A small image super-resolution model, trained from scratch.
Model: arch unet, norm batchnorm, activation mish.
Training: 16500 steps, batches of 256.
Data: trained on rendered dice on a table, 145000 training examples.
Rows from block 8 of a small image super-resolution model, named by matrix and row number. Each number is 128 + 24 x the weight over its row's rms, rounded and kept within 0 to 255. All counts start at 0. Numbers have three digits each.
After each channel's rows are labels from the 100 images, of 14848, where the channel reaches its highest value: "peak on" is the class under the peak. Only what is clearly more common there than usual is listed. The data: rendered dice on a table. In brackets: how many of the 100, against the usual share in percent.
# convs0: first 3x3 conv (model.decb.0.0.convs.0.weight, 128x256x3x3, each kernel summed), inputs 156-207

convs0.44:082132162106106122101097144144130145151118084124091115095073110161080186126120126084169107078122136110119077135115110146123087097154150147120128118131163124
peak on: die with five on top (46 vs 4.7); die with three on top (36 vs 4.7)

convs0.16:118132096143102111139103125148142142123108104115119136151134103121135130128087138112105129095125121098142129102111117130128122148083131123134128119144119143
peak on: die with four on top (31 vs 4.8); die with five on top (29 vs 4.7)

convs0.49:099131091101124121119110117070128098121096094125139086127103097137124123101144083089131117085137079125118133146143132086096141155127111126120136132106136134
peak on: die with four on top (29 vs 4.8)

convs0.51:112100094135124102133118097122122116130113116109102091154121067112133109126118130154111158092103123163136109108111118097100145134097134109122108100136122106
peak on: die with four on top (25 vs 4.8)

convs0.43:132138131127091129090107096140120096136099143105099131089077120139139127141103129120122135111130123136135126115141119113131123095124161128134101128159134138
peak on: die with five on top (27 vs 4.7)

convs0.100:093075113112130108140114072108111125148129120117098128140117092137119112108138150128129129100150123145138118131135093089090148121140093123126126102131126106
peak on: die with five on top (25 vs 4.7)

convs0.116:157148119120122120089114147124112129109097110121116130135134147098143128140123101121122137116142080125140096124103115116137118083074159136121106124116136126
peak on: die with five on top (38 vs 4.7)